From a checkpoint of a small audio captioner: 6800 steps.
Rows from block 3 of the text decoder, named by matrix and row number. Rows with one number belong to one neuron. Each number is 500 + 40 x the weight over its row's rms, rounded and kept within 0 to 999. All counts start at 0. Numbers have three digits each. After the name is the row's rms in percent of the matrix's.
# fc1: MLP up (decoder.blocks.3.mlp.fc1.weight, 1536x256), inputs 86-171
# fc2: MLP down (decoder.blocks.3.mlp.fc2.weight, 256x1536, transposed), outputs 86-171
fc1.947 113:496525524607484494535471444421488456456527420518584485548431464531490556550392465500514562496509499514487540448500489493501480503526561506499544540560509506500461562533487446531493531494515507447536583526544467497467491506551470476565455510486483497496408493
fc1.948 102:465520462541539494478478462499485522497486427514440471532563517468527499458468490519546535502503509513477492454499531554508554498438569462525563441566482476559507504512498534485532569485513463370603535439414487533507471514536534521578447472517453538507513533
fc1.949 099:532426505527531499493491514488575555510478511542384507478498511422467502460451454465517489477472523465489472476520514508504520480460586579466510510499487523468457503552529564422563539498519470498524550471498466475481481519502517503513473510484540548468528523
fc1.950 097:527494584502508477418459466607461501519513434522470527491476490486450552520443528483479561432538403433506465452521507535520446535464447487454550520493552501554560472443425548505522473482505495533524501542469500479462426440548496565539522492464406497492490497
fc1.951 100:493581523507539523453497542507455475516449518477528540425508442422457520524526494550510454468513507427499523501522523530469531458527501478450528460461498425513455427496447476483550526489538483509490502504537389472548528450521537511460501550569383514519494521
fc1.952 094:519481540510506531506455503460525468477505431540509503515484488594484458485546482537542557496532494500551453385542448531439528474437493528502518387495530406515545512525519507553550444453506557516554548487580494507458539501548523509462554550501510509516481474
fc1.953 107:410532537488485530470528474526468546560498422483506491455512525423454486476534568512451488508508463483511495568454457464449484496520455470450483539487501563591470522492561499540441473520513473504515467521515508519444490535550511517456537505488548434462452631
fc1.954 099:457554548503515511449473528486440547469439443449515484531493510452508540518488479612619519534522472517523465576467500545493459465503540492491457504556501551471501518473478496443505493510479533443471479508475444499565428558533521569526471539455469536440468478
fc1.955 100:535464469468500481544524480448512499522439473510579494475584476496436552485494523467551540544524509491514524511579543516499486513541545543503506537549522481540527438493557549441542478465473438450557498440418519521472458612504482459525457511531503534483545520
fc1.956 098:516455531485509422542495483587486494452467482505436463520504441469420543415473476464573529480463409470531519460502470572504451488467551537506458571479491535478526474506548461505489560527465499402480531524391480477469500537480529415499538502504580513519525502
fc1.957 090:512493592467519480516443504481492456548550508484511457476537550411450517501492509503511497539502529515437400471568519508424527517458482467455488491471448494534471478427531505420554534517436508459495578524442476468537492507571471484478520491432477552554523527
fc1.958 107:462522483516552538484478472507497527479468532500484418489534570474489487494466489406529513515529517485477499434517498449407480543520522430521522491465498558491510505505442507508564444556516523430562467480595469515511580508513463497502493522532513469498453584
fc1.959 103:483479604508552467532432499493543502465566553528553540518527517483455511439438497520431505458544554505444501523501479576475558437538596472514501519566478462543490461517477535522521491467518511516601576485489543479497481472484417469520531563437539487428522482
fc1.960 105:550453546442535494429488574476463528543550480468518460457581557475480531489483576465588436548496482508502496519480527494555591491502589486487499454452484547525517432529419537462537555460534526489539454508483517478583463516532458553502456491524455506486611478
fc1.961 098:441490519509494602445497466598488519519479455503540515531590491475401609492455556505556495569456527486584439550461527534499426536473471498523428510529513573517451515529471492491528516455523485451495504502435496489578481494514496505539558482436530465515490480
fc1.962 100:533548459515520499479455491541480506530487445447561515582552467458488579425551482493504528563504476411540530455535461488469528399579531502530554476501525463462528471531506540494481512550538547465554502518548487507429541534513521449562492545503538456455512493
fc1.963 099:478489532495519555485468506487464565604488475493517445512564452532428494470525569568488442536523453561557472525458471469439524461534511588518543514518523515518576481457471542510487536507450494523490448537499526467420486504562520498508507511551557535525460560
fc1.964 099:517502548460565516468513516534463516478558467516527498419540502451522500480510529495506474488535545485469519527491489500501482480493553536436538395467514474436522424546468460463446475481451544387476505539477458461482458489532485583485475571544414506521498489
fc1.965 101:536467432495499510458505506477499462479406502542523517548498483495426510542527467513568480443535469513513479413521464467509509523538475534537459527474539481583471501511504526527521545488540501451496528449477485474404477453603435452556491422452473542453429445
fc1.966 107:497531531463516539447430417554522513466508490493511530478526567435549455470520464465503482507374577526538463526558462600491498453458497541472571529415464613460490495510447497535506448527554482454555472522467440536525534486513513518479483487509519471433518561
fc1.967 102:520466512466576542534408455497478556533534491446506419450448602513459527421467489437542567479453492548489448435497530454576526404427500451531497461494506504479413459452503479480506539490541500543533558520482498453550460505550478527458443501494448566526498451
fc1.968 103:503500526489521530502486464486478508427543482511587425491529463460493523481484498441530509501540538527492473531504488486489502487535516424522516466526573533482466506474520474448546516490495497495507514510539500517491556421528429467513487529521510486498510563
fc1.969 092:475537470465554542475525531532473486510498475468491474548545539484489562523528467533529505474575425542562459448508527557509523503514544490560512446449532555630464506468458503499486546473500491444560500482515487438554465497499530516482491479468507559499468509
fc1.970 104:530503544500459431527492517512455476401513474489450493532473500481440517546499481508442552471508516461414448523512463558450469460386437449435517502479503536472439520530513547457458466488591492490477505493467469504488491521547432505531525534493483505513562548
fc1.971 095:500464555470560449543455544495478532554499508484530540445432511513577525449561528519588508473456486470488481469475549556442504511534538482476527540483458507450481531445495437537518488556431473475520502506519409506566425509561475498518438527506501562472448525
fc1.972 102:492468501497557569459590418522474528465496438512472493525528458484446492509481492569504470530529468504530526498492493440425502494482442507451540388443496475534437518499491503561513564533531478450535472475495509461438515518523509528556501478517495478577492467
fc1.973 105:523535533506483499476459554479544520559507452495482441516558547442387548454473480491569538475463484553520520454465518540547466468516548471422552546438510458473453499545501458506501532496499516501536503511450481450509497485553511506457376510478518544480510573
fc1.974 098:435469481513524461447511529506480567487492492541528503451502555513498518575513432505506583542512505523528482523507528464411409469504491483462457579519556437505538493531504584456414588502513551509522501444463497472529497546531548463463510432489442511529480553
fc1.975 101:486495505599513460546460553521459545503444497557460449517534569433418559487490471542507550470432453473544452531501497520545505497525552493500559538515519464507496513485521468524523467589468511453467548478430483437563552499454530451532474509564479569468540553
fc1.976 095:504451546577640494404470491490467520536470485498494488480445543547559447502443450475509505493431542603505472470555493523503494496443488483434454501536526549504463524520574486551431500498498523470454531524480517429623496498525530548475520503528477499548448589
fc1.977 098:409528592541478473564470475501572487517523486482482549467528550549526457510540488437509506518453469422494514524563502512505554449542497514539485466475496440550493499473453493493492432467463460490482512468491427490533547482574560499481498508524470535476528609
fc1.978 100:463509509540538486509497541522450524555494542467526532502496524454496571451511516512550498490534469475420481491515582552480505463457456471482490448494431537503486559509554482554518556493461502447448489515533514483521557431508481513488470421477497492411483516
fc1.979 091:404443473559531498559495505461549523478445446480488498525522543521507492497498549503487513568474475443516487480469454442562504436429500549487494514489485503426567425477483552495528474482471553473624470470472513446560483478506435405508518456519463452487468522
fc1.980 098:452526518500536487468524477519532526453535451481484492506613499483508555437535484516514555538447575472555490464488525503520503469440469501503511504449490493525446498507491546470568585475465436503534492476502544467546533505514497450502519461484500470509521491
fc1.981 097:499567497501553526456551463459533511541498529395503537495517485376471543551465520473412536504531527450466478483510575487473496438484481472427561518449540473521510451448529486463514518512519441486489531453479538548429570477456489487466520547591462474468464556
fc1.982 090:526519536584428480482512450472477496475579494474491539520514505466478514505529554557527543555570489484517530477575552488492512506502443471495482430493406514453514481456455487532517526541470497408505543423385481456479489547510462524465470456473541525462512531
fc2.947 126:482472596583534504591521502388540454482480536508593473459452417594481497550411536503539476529492463403500555454467530441553463521493544485501450486520475480473552456504502433467467450461556559470546569491518544495519509499576506517512448492482494507459418429
fc2.948 094:506515469471491519439497531516565513414516498421531527445474454533536521447481544556500454506529525520415532513505549514471466529462489472475499467453479568518521503553548523551405547482460536449530528530545512495509470500522523524530488554541500474465513459
fc2.949 101:423546520567521591491513468488504451561419518502519441528538512517424520508402497488507486466505473446467498476510510451496519495517509572505486537527471474511513451516520516532526527530483507520578513511475534526458523498459550468459481506527425523472554488
fc2.950 095:500515480486492483441502519496458588520590499559460434440505507508437476466495546513453585432531566558507476537555512522472591543507441462539499477488458504522445543518561534440489517517492487456501509494511488498515526476521553457490461488450459552609466496
fc2.951 094:462468491529514581488551524509507487591459527452531491481412502533443558559571548556525515493450481479495476552474576519504577514533489535505505533540503420510489460553497507506447431489575556532505584492424486452543533542442481489555454514509410528538576472
fc2.952 089:516503544579495426551502530506530463454462557498555484522480472501457498542505514574446496464447457549491543468455535491555502545525532513462437475508525533468464488434541441488456443508505502463507547539431528529519542534514489463485466504561562539469529500
fc2.953 130:410473488533506504489556441442469537574431439501435518541518553467493520475465553470482540453511481460475547482465440482456491473427487474488507515536519456541491478533489513484505503559522456492462512486495478482483496456487506511487564445480533436497502553
fc2.954 093:499502516471521541432499562460530532499505451403458446546468439538501530518479558510530495507461549509530432535425528580465449499482437477452473485491505518464552450486535518438474491419514440423541519495485589455528441526505498529446468524527465491474499506
fc2.955 102:515509506486520426486531519506483503526428534442530469398511485487534434517560540440516525453440535541512458535508464526414446520469471545505489549491567493559482521559481492488440460507491511515509529511466480525489489517447458486443538446491519497563550525
fc2.956 096:542606479532494488485522530540545562490480467452550496528524472461521526450536515539482545464520503472560483549472508472514500530486514580524528493502460464534423490532528509464568519570493536473505471509515460477480592443443496445524435479605507536517458514
fc2.957 083:521502467486561460562506469498577468434538547562623530459561453452526468450501498440491502541483579536487462525510534474507545480452517536536545514489516518514485434521503508524534503517576501536562434521601481468442446500474514451457491434531508531580464554
fc2.958 114:536607506476584455434535531486471524493466464513428475484533493455550533500475544474491534490484493451435552539462465465463494459507507506460519581481466565448560501464481538453548491538436467494546553479507517519482537487510483447543502400508540472462471482
fc2.959 105:555452494386508437481467478493525565451516546428459475468529485486503459468524498479505535446470539488503456449557521530529527601472482547551545507535608501522410445529518502517503464485510520494527562457496479534519505506451521504558483515434476492477504443
fc2.960 107:462551482517437474517481572539499514561552550530433449416462491497499475475554490515445537479418515515464506461496512489454500489462463492481522495488465466536514500547482579502506472455490486494444434519461507528518507499420491523495515465479442476533531571
fc2.961 096:506536440402470573441508547502483518491500472520444518540515497488483533601509515610507544494583517442526464536547550512491514473437438506553477526535456497552435467490501541463575519552522526502454497471464484477506459516437473395536581548497447447562520546
fc2.962 097:512547488457571488480454524557517543522526504572479495427480571459559443492557472498427478522437485593456501514490445477491523534514536477572510455402490585440468468605449581459559485526454506486467378512513581440530438500474502448523481426534532473491508501
fc2.963 092:524468473478514508566535482435470500475474481520483506423551499479526522459449508434478472525498453413527522530511542428519538489503513485489497465530534509522480484477520445545524499609499448531530460504506494494473504569530526450546438492530539503595548499
fc2.964 101:491493520509463488507436523522542467434546543557504498472417502516523537488502502477539467485511519488451519513434478531481514511414575502501479448420532487540462429475484464552512503464559533468549458491491459532483494514501441572560465559504467500548442466
fc2.965 100:524434521545539561480469401441510477467458516440558521582513451478486515451495467466472480474546527509527474539480582485533479579531530550556442430573524527445485522453524457523535523567490501498556505460500516508469518412496494556503480532504504540465491473
fc2.966 117:515588474526452465477534462534459524472474502498500484499529459476501519460532548474532555489442576519571444487455527560526482523467537566539480457442518559519471594446537529505455453467467504413508567514456448532539507454512451455548495456547554424489502518
fc2.967 089:526472496439543593548510510526538526438499511525436489505442497517549520566516465539552403525572546483530572522510534473513532595473474482506465527502500551501482498486481519543497463491487469482477434486493471473539547509511540515494491505482524518572512542
fc2.968 117:488510525469521516425481536464493540487532431428472456534465503508489490526462513511562530484548517501522517503479467507517504547531473524450536531596466518517488559474563465425477526512516438513422525478534515517468569438525536514477525564525449441458524456
fc2.969 071:598514515469523473538519503501444418533543427470443479521546475503530511451448458464490480584549504466498522505559485406481574471489462473552490538481490525427503478381460513461542572558403508457540472558486512542485568525509483488483497528508465502534448538
fc2.970 104:518437454520398528487518466550463436438540594525518490515432466484445477442551495536461448502472510461441503476462517527572517521510502581604480416470436520508498490482490523479568543465441471473492470520522523479536455483457453463506453524425503468490498469
fc2.971 094:516480531527473460535544485526602494461521533491552557525529463528468475511506553481455498492465457425521554516546534580468447505522533468491472468470495434447542490525523514469543493493555526503552581465465469488488485512497424472540534508528464510534499482
fc2.972 101:516460490534547509551410509485514495505501536465527500415502476529516538497536439469490520602495499484504506487518605458545551578395437516477547474458489580563453430514510454508479469503487545517543458540548520491451543534438506461480453540576499534490475538
fc2.973 105:479444545509511561580399473506539439475516608555534491430529510444592545478564506459518430520517531478515493520513473481451532491530562547530486546462437486504457403477494530479580556528519449526523437542534443518533434560474561538467443502495532475530497523
fc2.974 098:523507497536473589505553406462505488440401473490555498493472408563520450519440525438546468500531398507472528485462459481485453510510557487518414511600548512497519455539580501486472468487502482522482533470522556556439468475489572554472460513496484480482469447
fc2.975 082:489497545478565453501499453525503549536479434551438538493560592462479523429459514501505472520544453497535529444516451457494504490496483570505557564496468532564447450525486532470490563562535482488498482450459484454466487494552542431590508516434514503524485518
fc2.976 106:497485459501444482477549449486497489450528549521523487508430444462539516461528484455502515491502571534500501472478490505463493498460463484501493500565528511552518502524526511544510533525516452533475535440550514503472482456484530473489516432461573408508562511
fc2.977 088:444504487519498580510465490448563465483429437567509554553483501511409513513520526452484447413489444451497398469524502462507498530552546514570463533541491469420543434556514532490544513522555423527536503440462528447470459477454535498518429493446494520492466505
fc2.978 102:533484525467548458511485503525509465480488539504509532506544529476492510446520418475561528481505465525568492479478561533454502405409515508544485563484499495409450477548530486530562527523532509513506508534510489556469541547458565452440473480617465588520489482
fc2.979 093:433519499459494581482522471517491515476515469582450498484455524518551518581513553573516503526481420430496474490455489557456510491558483487542533538493454520494480504533492532426498509533502491495453565479545456464486495482516512455525553470491484448555511506
fc2.980 093:492531483475509570510480511449515427447504503470529481444476421528507476498517500546486490491459449472571553580494519517412466525533535547463460535492499489485518468565492520511492454482558600509566578488486462426499444531546567481491472437493523520477497507
fc2.981 095:444459499493584530491512522534536509459488573441447573507601492514540474535447500448403520526526500423526473511535550545489552511497557412581496624573511511495500478458546520417513502510517528463544594415555479562482511484452510447539514514555434475527487465
fc2.982 080:523474586597499469587458438453466442494495516459513421464480477469477473499520480509451462543461554539469501512536535480541518554492451502471505505537423538549487528407488575449568638507414459465506486492408515490520467477488491503485512534483495501498530500